Rows from block 3 of the image encoder of a small contrastive image-text model, named by matrix and row number. Rows with one number belong to one neuron. Each number is 128 + 24 x the weight over its row's rms, rounded and kept within 0 to 255. All counts start at 0. Numbers have three digits each. After the name is the row's rms in percent of the matrix's.
After each neuron's rows are labels from the 100 images, of 14848, where the neuron reaches its highest value: "responds to" is what is common among them; "patch colour" is the nearest of a few named colours to the mean colour under the peak. Only what is clearly more common there than usual is listed. The data: procedural textures in two colours, tilted and lit. In brackets: how many of the 100, against the usual share in percent.
# fc1: MLP up (encoder.blocks.3.mlp.fc1.weight, 288x96), inputs 0-95
# fc2: MLP down (encoder.blocks.3.mlp.fc2.weight, 96x288, transposed), outputs 0-95

fc1.266 097:158161145145138087149095119153143145084081096081129112101141115098145135106102138119141156117112087109109170162141133110087134137124183166171102134118113152149111082112143112120156158106113162127159132163119116136120138116109126147110134176137154159111119129118133109141119089110159103110
fc2.266 094:141154169117095075150110143112135136124162153171138132149108147156126135126133166128123149172117105125176128151167131184096150133095164084140137125118141120135177095124151180097137114109100137153155127111126103109153108102138153140126127130142098156091162144128107149101162118140101113139
responds to: white (41 vs 16.9); pattern colour: white (37 vs 8.5); ground colour: orange (33 vs 8.3); scaly (26 vs 3)
patch colour: pink (32 vs 9.8)

fc1.164 090:140136145152142160117088175136091100162108114147163110118108121144072170138150150153163166110116111158122160146129112167129120123114131172130140103130150097097096087119123093123136146120150090109121131122108121167144095121139138076094126088129130088136092143115141110149116122148116104094
fc2.164 097:145152182137142130123147165091156161106107104129153149148121144145158182099156104116105126116152167132146097135105162140153081127109109148086127123106150114128110114121163114152152086116106143146111119097132101094171133160163151147141154106111128144088129107175097134112087134115129131125
responds to: purple (61 vs 16.6); pattern colour: purple (50 vs 8.1); pink (35 vs 16.4)
patch colour: purple (44 vs 7.4)

fc1.187 115:082150140108132123147128097129111135124090125159124085109098154123138166090091107095140141146147087138110152105161106125105122089123174138159095103178083117119128165108104132103109143163120173119167114131127135140110123147105165139065130160144117104127128131105139159111149102136117133121
fc2.187 108:127147161124155115097109150112145106152087122120159101158125148130127115154134090093114171101148150147147121165132143127112115120104182166143118108102080107136122114133168174131100124094137165129147101093109119140090143131141151127137178157126146124104136144114081161088120120124117131075
responds to: brown (76 vs 16.8); orange (72 vs 17.1); pattern colour: orange (55 vs 8.8); ground colour: brown (47 vs 8.2)
patch colour: orange (60 vs 7.1)

fc1.228 101:111129145131131102125103164125171139119078120097085145139143098111131142123136119108148134160122128085085148162084090142166155090137103150154139127170166151135151145136116101145095125134134107112137126116118159137090090151086091137129097131145138084107123132103166153094128121092112128161
fc2.228 107:092094137087150147083133137121137129161135135081149126162138142115145120100116130130090162115146135172119102153120097147134141103156090091143116097157144108149171160153156101151093097096141121105109141132080153122122146120111087094159114102108136095109103147108121150117126143121162115170
responds to: white (73 vs 16.9); seen at a slant (67 vs 39.6); grey (43 vs 16.6); black (42 vs 17.1)
patch colour: grey (64 vs 22.5)

fc1.48 129:114144153128097157159086165118116131105097141127149150117080095131115122110126142125125146148105123120160107122134155133107146158164150097121119172135141105151109125119100152126141141174120157144132122100113182106116144115140175154079142102116181138111113091084126154138173103119169148105
fc2.48 118:109153131130105124130135111097101081108179157098123172099120127148123121113137126117123076125124089132132141124118149174117101136100135080132115156127156131101108168134087099111114160140142099139117150111113139177129149136150180139142102131067150131152086149161130145119149109089105142126
responds to: white (66 vs 16.9); purple (40 vs 16.6); pattern colour: white (34 vs 8.5); ground colour: white (32 vs 8.3)
patch colour: white (57 vs 2.1); yellow (29 vs 4.2)

fc1.108 097:154109078121107092121165133110136098148131101095134101153132130106146108105123167131141160110106166067119157147105085118138108145149136136141111137152177099162128093157124096126146113092163108114097149141117177127106131130115087131152139078116117145093129138104116130120141153099169126114
fc2.108 099:076158146116111163149170096141123118122110116092119152149145159097158106112123145159093126120120107111086089153104131136159137138132103106139128145122136114169142091131141146163146110165098136149103136129122122096139133153107143139118105178124124157159113153141136145156104107170188176093
responds to: teal (57 vs 16.2); pink (44 vs 16.4); pattern colour: teal (32 vs 7.9); ground colour: pink (30 vs 8.3)
patch colour: grey (50 vs 22.5)

fc1.261 116:112154163107129141105125110157100102100115161102166150126121111158087103129101148096120160128088145106161105116167117132158093126126127158127161141154129113152152157114108133109143094132139116130103153090135114144100157129080110149158101125147168107111149137076151128088133102131147178093
fc2.261 111:121139122129107119113136119098110128116175156104124142123147124179107126167152146098147108109147076150118122162139161104137151099131153056163142144146152111085153123127089086130101164173158139123155122117118106141114114101132164104145091139120144104153096140133145137098112119111124138176
responds to: orange (57 vs 17.1); red (42 vs 16.3); ground colour: orange (41 vs 8.3); ground colour: red (32 vs 8.3)
patch colour: orange (54 vs 7.1); red (44 vs 5)

fc1.221 100:112143165118135138141141191136159129157092153118109114093145103175125148123156136150120153079150095146129123100130129147106091110115103139156157086128121120145147155150111146129102186130154123103089128138136129087100122137158149127128130153149158074131097156097118152126161117129146135176
fc2.221 096:123150168102165151080107087123136094127104099099140135104142133131100139150151152152085137118101142110107131137147123161106086124102158155119167109131101143123125129114093088143125155147101117107115112101165122130130107122130093150114146153107158155072145124120088098140143161077088114106
responds to: red (66 vs 16.3); orange (66 vs 17.1); pattern colour: red (44 vs 8); ground colour: orange (43 vs 8.3)
patch colour: orange (72 vs 7.1)

fc1.80 091:149111112138149130108117142123130143100156161150176130143152171172102172148098180109111103134133145122110161149087143133117105144141173122154125092105152165114130092093118123158137108140115130154140152105134096172115164102078145133149116131125165134128121108150155105152153106100111108162
fc2.80 098:138136121117140094080132137148131145109156102146106119152101147104156151164125129111111092141134135106117086117102120154130137151094112123099101105091144139126145095157144154098112092141183109136127152118122088090160146159127124150166176125126088170118115110113119116171154093098089155111
responds to: brown (73 vs 16.8); ground colour: brown (65 vs 8.2); pattern colour: white (27 vs 8.5); mosaic (25 vs 3.2)
patch colour: brown (43 vs 20.2)

fc1.12 095:109141136168129124133142086124161116108146126145117153118146154086129135159099175125099126099142129102119174147082142105152085170115104130137120090131117138124119103105146124128136105152122077118177124117109155102082174118121112102133171122122161098147121168120129173108128108104125093153
fc2.12 099:153094143124148167162144168089113114124097119132103103142121144122104121124120154117089079132133104100149132143129148156119139142095114115145095094086129153164147087133123131130135083088160128133155155151123087138157149166149126135158169161169142159104143148115097103145095104149145136151
responds to: brown (67 vs 16.8); ground colour: brown (66 vs 8.2); grey (40 vs 16.6); pattern colour: grey (39 vs 8.2)
patch colour: brown (47 vs 20.2)

fc1.275 094:124113152123095118104170121106159125124135100095105163172149103188136068140151136097093109151111141123186120136117119108095141141120122127102128137110163150144160079137133129112120130123095097137100101164112166111103109153119114164113106102133128159096136118155150126113123158160156104112
fc2.275 098:144108134159128103156129104142160117111082122157140167122150134165137140099137117128110114145161101113118098093136100153152144097102138118114119168165150130135110089121133113138141139146105113143120104141126147089137152091110163114183151110177102107090168146113140105144101136167117108064
responds to: teal (100 vs 16.2); ground colour: teal (77 vs 8.2); pattern colour: purple (29 vs 8.1)
patch colour: cyan (31 vs 2.1); blue (31 vs 6.4)

fc1.66 087:165145155124118153113156114125124092156137106105141164134092159153093162156124097155149108132158138152170093158084092174110126150109116169137079150097121140120106140134131117122138119098136081132089105166155119136134138137122138144159116144114143133090140090141141093156138092111089116137
fc2.66 099:147137149087099101092107104086159179102153147101121147097117113103098102158167167149162137135143145104153121160128085129124122152152106151169152164143142180105132112097132091154121142131157139131108124121102129114154159120125110125166125128095093152117126089152098145149136123125128106156
responds to: blue (80 vs 16.5); ground colour: blue (48 vs 8.3); pattern colour: blue (32 vs 8.2); mosaic (31 vs 3.2)
patch colour: blue (32 vs 6.4)

fc1.219 096:125108100131109093108144118117147112148131105100150168147181130113140156163122094118099118094132109078098090144104130116157090164175107095123152164131108124152166115130103127120102147122098107154148137093133125132072162152103142147161093128094138119148135134113149153149135145130102105090
fc2.219 102:096104117154110105112117146174157121141132167146117143100144115152109132114131083162108140108147122123095087107080115135155120113105119089122078116128110131108108130156111145104123120150128165099107135137165087133101174126157125162165155183124118165126127102162161104165152143121122141113
responds to: purple (72 vs 16.6); black (59 vs 17.1); ground colour: purple (55 vs 8.5); pattern colour: black (39 vs 8.4)
patch colour: purple (46 vs 7.4)

fc1.121 104:168111111126149117157099158100093126101098116154126149130098139148128136124101137122132175090146141099122166146141134144136092116124174146164131088113151113117141147081117110163128164121105115065116165107144147095098125131125134105165130104151138100148118133135159136089083144128119094171
fc2.121 104:116140150093157165096093100112138176107142145158115141140114100166133107128094122146140108129123136125149135076118119174083112136121115105138163145177095131135104131120120116103167079146100146158145120108130096158097102167097132121124140115139098072140109159107129145129098106158142143146
responds to: purple (39 vs 16.6); pattern colour: purple (39 vs 8.1); ground colour: orange (32 vs 8.3)
patch colour: brown (41 vs 20.2)

fc1.151 103:104109136112151107142147109157143135107095140142159142151137098164121091135155121160095127100132178131111163136138140154132110120108145179142160105144147147096165160097126096086111159165123118175118154152135129104110139098137096113093115122145096146185133153084111141139153128161116152131
fc2.151 100:143111117114098095099119142141118077139160142148137176150088116164142111114142140147158162150147122119126109109127115080162126156131158114094113141130133108096155115085101101155113111124121084105155117130182166105136164137101090112073162136118162102162134132099135097111116139140126129130
responds to: black (100 vs 17.1); green (60 vs 16.9); ground colour: black (53 vs 8.7); pattern colour: black (47 vs 8.4)
patch colour: black (100 vs 3.7)

fc1.258 100:106151117102086118100122126103127110117164087108145102122125136090161160112094147157087148151126144106121145138102094087124103134094106106130113137157146112122155106112101100165119114126110131101120177154137156126153084138138095154085120112118123137160093130122158153111149150085131133069
fc2.258 102:136152162097161168119164131121117100180081097144104117111139132143092105125080102115144125124140140176122097173113102107147132136139126147099122113143114135101119136141189100122125104139128108104143162115124148109160127151093151158108172149133143151158084172121147125138120116082132148130
responds to: black (97 vs 17.1); purple (74 vs 16.6); ground colour: black (57 vs 8.7); pattern colour: purple (44 vs 8.1)
patch colour: black (68 vs 3.7)

fc1.161 092:122154120097127093096136182094148138133100119140133134133105139119126092114102132143122159081102108128125101169148137180158121164147132168099101163157172122087147123156169153102122165134137122095149149140138118147113120157121146113157118151156139099110131080122153105163098101126132152110
fc2.161 095:140125193114104171086133114126113157140106123094113095131083140136111151145092122100127107138175132146087091112156141088132125157122133148081152151120095124118123108142116102111118090138109131096105141111145085138098124131141131160151146133154175142124149090116135123098103098100142163162
responds to: black (94 vs 17.1); purple (57 vs 16.6); pattern colour: black (49 vs 8.4); ground colour: black (45 vs 8.7)
patch colour: brown (69 vs 20.2)

fc1.280 106:175120122086121164148090117126159131128138095143166109148100114159106130132081132126167111110160124135133152111117078153140105121096154105135118149164125100117090168132104137146103120170121136135092154077148157124157129130152118128099117122138138109165080131161094149154137105165123134159
fc2.280 104:163122132102175158087101116107107135161157097130142109084167104168187132103099174125135114126159120143108106113143125105131118136116147135106124106167112119141106121119130147144158117147087175106118119114141139141143125102134114169136147094147088102091147112113094166152146125108088131156
responds to: purple (97 vs 16.6); pattern colour: purple (55 vs 8.1); pink (52 vs 16.4); ground colour: purple (42 vs 8.5)
patch colour: pink (49 vs 9.8); purple (30 vs 7.4)

fc1.169 099:115105113124116121090112123153139106163148138168152126095140152145149142159138128138118121174148163129126132159103115109141122144096077093109186080154089146102141098135112156167137080092113100098141114143129097116158123140145168113096110122144145151147115163109104090123146118146160112130
fc2.169 100:129125154125161131156154170125135134147089144122120124121128134165124158167117099124088105160135147114123121158149172104105092121085091101090164113102104099120086138169163110112137123120158149144084140171131161137168127119125129100107122152127108155103141130180102122158138136095150146102
responds to: black (88 vs 17.1); grey (57 vs 16.6); pattern colour: black (47 vs 8.4); ground colour: black (41 vs 8.7)
patch colour: black (61 vs 3.7)

fc1.29 107:172148132150113129112089104096110139123165157149145110136102133154141168124099134122164132064121118114096131154158118110159153148139117104159141078147126127129087146088127144114162175113162150141087160122148149158119106105156126143130148148107142137169093152143121135093106129100152107149
fc2.29 107:122158159097146147117119132084121117135126074112122148138092175110169139111120119118125112116150122151158131125118098121122149109077146142125102109155110136143136128131109154109147142102120125153087093097164143076142126118192174165123129102142090169132140135116086170152087132122123117135
responds to: red (62 vs 16.3); ground colour: red (59 vs 8.3); purple (37 vs 16.6); pattern colour: purple (36 vs 8.1)
patch colour: purple (38 vs 7.4)

fc1.202 100:138122165137113149134143118144157121110111131095109181115116112094113151141136145154115103093120139153097152122135156151151114157107117099134097091141139124136101114124119080130109155101165070118113108143121145162117129149095145135087109114138155158084111130081108111118175093177170142145
fc2.202 101:148110116149113135138170113144142104098149170133133166142144130075106115176163120128146100162144138082129149154146145151159106158090121115137119147092183108124157158113146134148164169157115108118097125163107140161129123144114102132103132121136165116153110138115159099160117153102095137093
responds to: brown (69 vs 16.8); pattern colour: brown (63 vs 8.6); pink (50 vs 16.4); white (50 vs 16.9)
patch colour: pink (56 vs 9.8); white (44 vs 2.1)

fc1.265 107:122125111147129095089099131139128114133104082105134125151131153121154104108117165121115111130159132101129142176115121126100100099132125167139146156162128151086178146151122109091138103173119132092157175098153097102129136129098152117152098119084170136155158161102130122165146119122142136087
fc2.265 101:130093168087102115147117163140120155157176094095099106138100094133120101145126149153157131118158117118160157128137094093088128172137077168080127164092115125132085121137086116134143126151146120130108141103155091135136160132126149120102115125165139102130141116122149108112142117102148164122
responds to: black (100 vs 17.1); ground colour: black (52 vs 8.7); purple (48 vs 16.6); pattern colour: black (48 vs 8.4)
patch colour: black (87 vs 3.7)

fc1.54 097:152118165127153140141125164089117127099154123106141117107125107152074122124141116119161142128131138122137154166103102117167097128089137099174144142104139094112131106143153119161162098164113122128110118128153152160170130096146157166126180115109181153179119134163131114142122160145107105140
fc2.54 099:136099120135179089155131108127100136155122117117144145145134099124120110180161130139170124108119132105125156149098136108164124132123111110100094118147125143145088151103145125182130094151149132172062145142150159111121112102165116148123116122103100148137168093105113154119086112097095104107
responds to: blue (99 vs 16.5); pattern colour: blue (90 vs 8.2); camouflage (27 vs 3.3); mosaic (26 vs 3.2)
patch colour: blue (43 vs 6.4)

fc1.120 090:139122127086163151146157133146141133157093182129135148129091132107128149145122112098125145167099159139113131127128136106099103152094109159109154080103091080142141153117117163106180121156159172130125103124132108089139093097138104102118146170103122133111075131134149096135118124151121129125
fc2.120 091:117099171115121163104101168129162126115128151104097167145152144128091094155135138144107125098111150166158090133135121157128117113087110148098153099148095124126176120108099132109110084130123135133107112078126116124129137148112133092149136096162102148117149176107105150126107156082135163104
responds to: yellow (57 vs 16.9); orange (56 vs 17.1); pattern colour: orange (51 vs 8.8); ground colour: yellow (46 vs 8.3)
patch colour: orange (48 vs 7.1)

fc1.268 092:106121114121102160135150126100115162116147103148148093100154152095124103113121175103107119143160088088149167100142145152137156122108148157124140118175116127158112157092158152144094157136117117160149125110095103142157146117105107111082126112156141141108115130154133079110123080149164152146
fc2.268 095:159120141160114103127117128134148122149100113156103094113097127136083131176122095084124145091148104124096140128159109110133089098145157116134076137114163107126143080096156177113128101124125117135152103146169089147138087135121128117131156165122132173138148154116082149143137128119116159110
responds to: yellow (85 vs 16.9); ground colour: yellow (54 vs 8.3); pink (35 vs 16.4); pattern colour: yellow (31 vs 8.5)
patch colour: yellow (56 vs 4.2); orange (34 vs 7.1)

fc1.26 100:098106135124117103122115179166119115121093161151144124152126104120134114151139131156091126137127120126191099101103127109171151166145132127140172127150155143146129124148159101101112121168131166135107161124166111091073129113090145103127165122122109105174121154120149130157131103151135133079
fc2.26 094:113077093110136153154125098127119130187141105139154156129103125150160158135092101155097151152110124183145109144152110103166113109102156120137122098137106100116114138155107106164151109138158138127096082160124110137148137074134106124140120155129167158098133154135163131112115137164145158135
responds to: blue (96 vs 16.5); pattern colour: blue (69 vs 8.2); black (58 vs 17.1); teal (46 vs 16.2)
patch colour: black (58 vs 3.7)

fc1.272 112:111141135127108164192183149087132145099125096124125089129081164126101112138131115159131119150122117152131149109139093154114129149104124132117107128131102128147124118132106155168130143122163168113107096142176106099156119112158138162123095132119088130117116113165134096084097130095149131081
fc2.272 109:135156168107139157149100105155169105121091115138088110148107112124137106148116133128096162138112162105123084148132145141105111164164163139124131096155140115154128129131172166141151120114103143123142126094131137076162086166099164146167152154141153165137168134151153101106140108126132114109
responds to: white (62 vs 16.9); pink (61 vs 16.4); pattern colour: pink (41 vs 8); ground colour: white (40 vs 8.3)
patch colour: pink (54 vs 9.8)

fc1.150 108:150132147134118164151083130123102102115123100138168097132109121125117110102139165098130110135139174084147125133106157158165162163099148121182102096146100106146139144125136144118094106110176123115136130130158153157134140149147114161105122126143104092102157112087138111078156129102088126153
fc2.150 103:132083081116120118134122160114108105137131104115156103133144140107141146138144123085079130136150081103163117121159091159105154124083144158169092128149136150107141162127140136141127131098123151165166118139165141150089137103102141140152106112128159147110125178132116102146110110116094174163
responds to: white (73 vs 16.9); grey (51 vs 16.6); ground colour: white (40 vs 8.3); pattern colour: white (33 vs 8.5)
patch colour: pink (34 vs 9.8)

fc1.143 111:131152122165086155097132153161143155143150159119142098153114077161117128123104146149109171129111153118158146125097146152146100142131174177107141141140135132139154133133116084139111159164099111124103177135176111129143100152128145099167150126123118067103116113102147142136154107121126104135
fc2.143 105:147119129104176120105116134174130120173128149148102153129088167119129111159102124168065126168090120173130126106133161100133139146079165096122150121122119104149140117118106147136154127131123133108118098122113103090122150136145142118170131165112165115130114135153136138089163173113130116168
responds to: blue (67 vs 16.5); pattern colour: blue (63 vs 8.2); grey (50 vs 16.6); ground colour: grey (48 vs 8.4)
patch colour: grey (58 vs 22.5)

fc1.41 102:085133113120143081141102117152097094137108111147150094088113153090150100098118124118116153144159095107154139145106152108114146097121117157162109124102110146129128171142112129095131125163105145143166180155096110116112151100135119103168131147120087118110127164123167111119088093102119163135
fc2.41 103:152103136163146079095089156152140132120124166152177156165137093110131150138151146133103140121165143134107129110105139118146152133108098136170080099100110079090135140138109106135111123102181148112138114108143160122127103100123106094118148148163141090106159093133122125131158125114102156117
responds to: brown (99 vs 16.8); ground colour: brown (62 vs 8.2); white (42 vs 16.9); pink (41 vs 16.4)
patch colour: brown (100 vs 20.2)

fc1.103 089:131106101170149167149152143160129081099106127159109133102149158110117132159146132136154156110104110121115099118155117120158112159152151106112162146110150141119106124144167090135094116157146153111120151117121161108103131144159079100121127090111149176136062141149140114098119135155137172131
fc2.103 097:090108110122142100115158150111099122132133151142110157109089101125085145119148134114141124132108130107074125143166114122078101132116093111138124142100121129088162112150119128153118104144145182132133122136153077143144109113086158140096149116173117166167145123155115149130111084171156101143
responds to: green (62 vs 16.9); pink (50 vs 16.4); ground colour: pink (44 vs 8.3); pattern colour: green (44 vs 8.7)
patch colour: green (33 vs 9.6)

fc1.190 093:158156142106088157144131135139134125150145141147135124088102094177098156159107114127103109101162116109144159162123120095125088143109122100123104136144092139113116127092146112146159165143135124116111115096165180114155164101150108097119151141087176118107097153102123158152132111114090109105
fc2.190 091:134126111139189145149095111132135136116126092153153105140139162142165110126168103090129124086140101168128154109142124153117150099106148117101124098143112094143152141147148156146119129148117157164091095101092087119133155178125080110149132101149088172118094140106147115130145137155119135138
responds to: purple (92 vs 16.6); pattern colour: purple (61 vs 8.1); ground colour: purple (31 vs 8.5)
patch colour: purple (54 vs 7.4)

fc1.118 100:107104164101131148099119127139149103106145146091171168130112134163122105133099118157111127085094113134114107135134156148167136116116099158129184121123107140129116143081124119107106113108121117104122170120157106088104093121103122129133134096152122143161102083067167132133103097169111144127
fc2.118 096:122125143156108133160109110147139129136163138153151150092119109166126125133123120111112148133140073165109113126131154064164179169107127119159127097098158113098107132134160113101129180094139106097138140121142126095119153118156180113130144123122116116109147139090168165122107170095141136137
responds to: red (59 vs 16.3); ground colour: red (56 vs 8.3); blue (41 vs 16.5); pattern colour: blue (40 vs 8.2)
patch colour: red (59 vs 5)

fc1.33 116:142109100104095161134118104150096153065177096119148146169106151138137105147086139137146119103131142087128160146134162126138128107110186131109083165107155114102114129106114154132128126142136077109136121134098168117164131124142132121153107086148106124161082126094129116101133134119129105123
fc2.33 115:144176142109122144105157128156145093092162142118105103133101121074130157163132163116150120134100142099145102179132161122110099155180166129144141135119112142142096149140187137132090100099151130140106099156105138107161116159145138146085114117090122137104142118108145120125164126162131118131
responds to: grey (83 vs 16.6); pattern colour: grey (67 vs 8.2); yellow (44 vs 16.9); ground colour: yellow (33 vs 8.3)
patch colour: grey (90 vs 22.5)

fc1.162 102:159139116172117090165179144127100128084130085083097092177134156110146126108173143112139097130110124127169127112114154131126123142161107137128138116114098098124160115145147102086094150134164117111110100141106095120148127160160128150142119100101105118116089104092132131092159135116138146130
fc2.162 099:125152096149141115137118102115107133110095106114110098083135104069108143156134132130178143158080141118114072105140112109129123150165150118144100124092121140130149137149124103142124143125159168124162109106082133119114152155126098147184128126126098173096142110173150145136164123139152110110
responds to: green (100 vs 16.9); pattern colour: green (68 vs 8.7); grey (46 vs 16.6); ground colour: green (32 vs 8.2)
patch colour: grey (52 vs 22.5); green (43 vs 9.6)

fc1.218 106:147115123160166099144134121144115093103165133116154156119132153188076149156109148104126114110137188133162149149114132120147117155141116126172093121143147094115119153133130137161100146151129112144148096142146173134129102086147114120150160109131175136141131118149113149123100169138155149180
fc2.218 099:146129104136140111165103106112151100109154103115087145116072088152126133159111154112140135121107108126116140145131145178071140145118120128098126118117137162100123118152166153136162124119131111145115102127129127105158106144114185169092180172160098155120123114133088121169092136129123136146
responds to: blue (60 vs 16.5); pattern colour: blue (58 vs 8.2); ground colour: orange (32 vs 8.3); camouflage (30 vs 3.3)
patch colour: grey (53 vs 22.5)

fc1.124 095:143132113137090148124122148160116092112154139125155136094121081177098099116127136119112142130147143119100164124100142105171111100101137151142122116109132102122110091103167101148148172129188090093138143158167147129154134138092152093117124136119144162095124119103115147159165137088155150136
fc2.124 100:126140152097173131114189167111112118153128131141082148163169163112155140150143115096113158159126123155119110127118104131137137147111110144123137116141147124164113092116122106140139139109116095152144078139120081137150090158139117118120125146153130158117157110206095135126101129132185141138
responds to: teal (64 vs 16.2); pattern colour: teal (54 vs 7.9); green (36 vs 16.9)
patch colour: green (43 vs 9.6)

fc1.279 106:144167135127096154139138119110144096133131111133174110109106161088114104095138172080168114103108160101154079101092158116143160159132130164178129124121145126148122124099170084129093134131139158131145105118112152123103110120166098129167141118142120123144141097114136123107093105123122164112
fc2.279 105:142122083121126116160167161092136129149106113109126138099109158137104121151146135097115164103117152114102081148145112116087142159095113137160141142160165147106132147123172143159114144132124133158152123132136114107108103147085138119104103146157151099086184161140090153152147097116103160150
responds to: white (52 vs 16.9); orange (46 vs 17.1); mosaic (44 vs 3.2); pattern colour: white (33 vs 8.5)
patch colour: orange (37 vs 7.1)

fc1.43 102:117128140136092126127147116141111133095135107132140103114099152162133122089118127150125135089099105104152126102144144094099149105149180107160133112176097125173121151095118159099111132135155150102141173090101129127173079114145113122098165100135094123151124140120123123128074114099099127170
fc2.43 102:122125103169144088105123130136170156138116122168128091165135131121097147100134098100152165111094124108127151134096146123120160146118139137156104108156090115097134154128158139123169122140150194106105152155103131122144137081112131100128139177130153075109117128123140156123114136117089109082
responds to: brown (58 vs 16.8); red (52 vs 16.3); pattern colour: brown (39 vs 8.6); ground colour: red (38 vs 8.3)
patch colour: brown (63 vs 20.2)

fc1.91 097:125143150148132096114120145119114143100109136138167143093084132108103136129119166121104169139079083148160128149162151162119127126143137100156145111111124092105168143116096101117123142162119172109168131128162144095122163107091155148122180116171136103160094120151126128097144098103132112137
fc2.91 092:133123112063110096107146175108167164110135143122147138105100095151124097121123130099115136133106103113109105112140107174133140095109147105160123115137101139092114132133116161081142090182134133112125170123123139144104133145102181144145138125118119143113114124178167168102145139077133125130
responds to: yellow (66 vs 16.9); brown (49 vs 16.8); ground colour: yellow (46 vs 8.3); pattern colour: brown (29 vs 8.6)
patch colour: yellow (62 vs 4.2); orange (38 vs 7.1)

fc1.212 105:142116157137155161106126149097167099154130145097117103145139135099079127178141104134143109110144140138096085100152100117147129161112134169135148108159161152156077139135153076126125105133122109141129133127157098106064131134148109099150137148127174111091122141107161107101135111108141132111
fc2.212 110:143144161105082106100124123100117100110179170084161139147134096108090103167103122126114100168121101154108128130127163145156100172126119147164112155150153155088142143124120105115113130104136105151108135133095132160143159128133151102077080108120139144142107141153116127124128133157099137163
responds to: purple (67 vs 16.6); ground colour: purple (55 vs 8.5); teal (39 vs 16.2); pattern colour: teal (31 vs 7.9)
patch colour: purple (62 vs 7.4)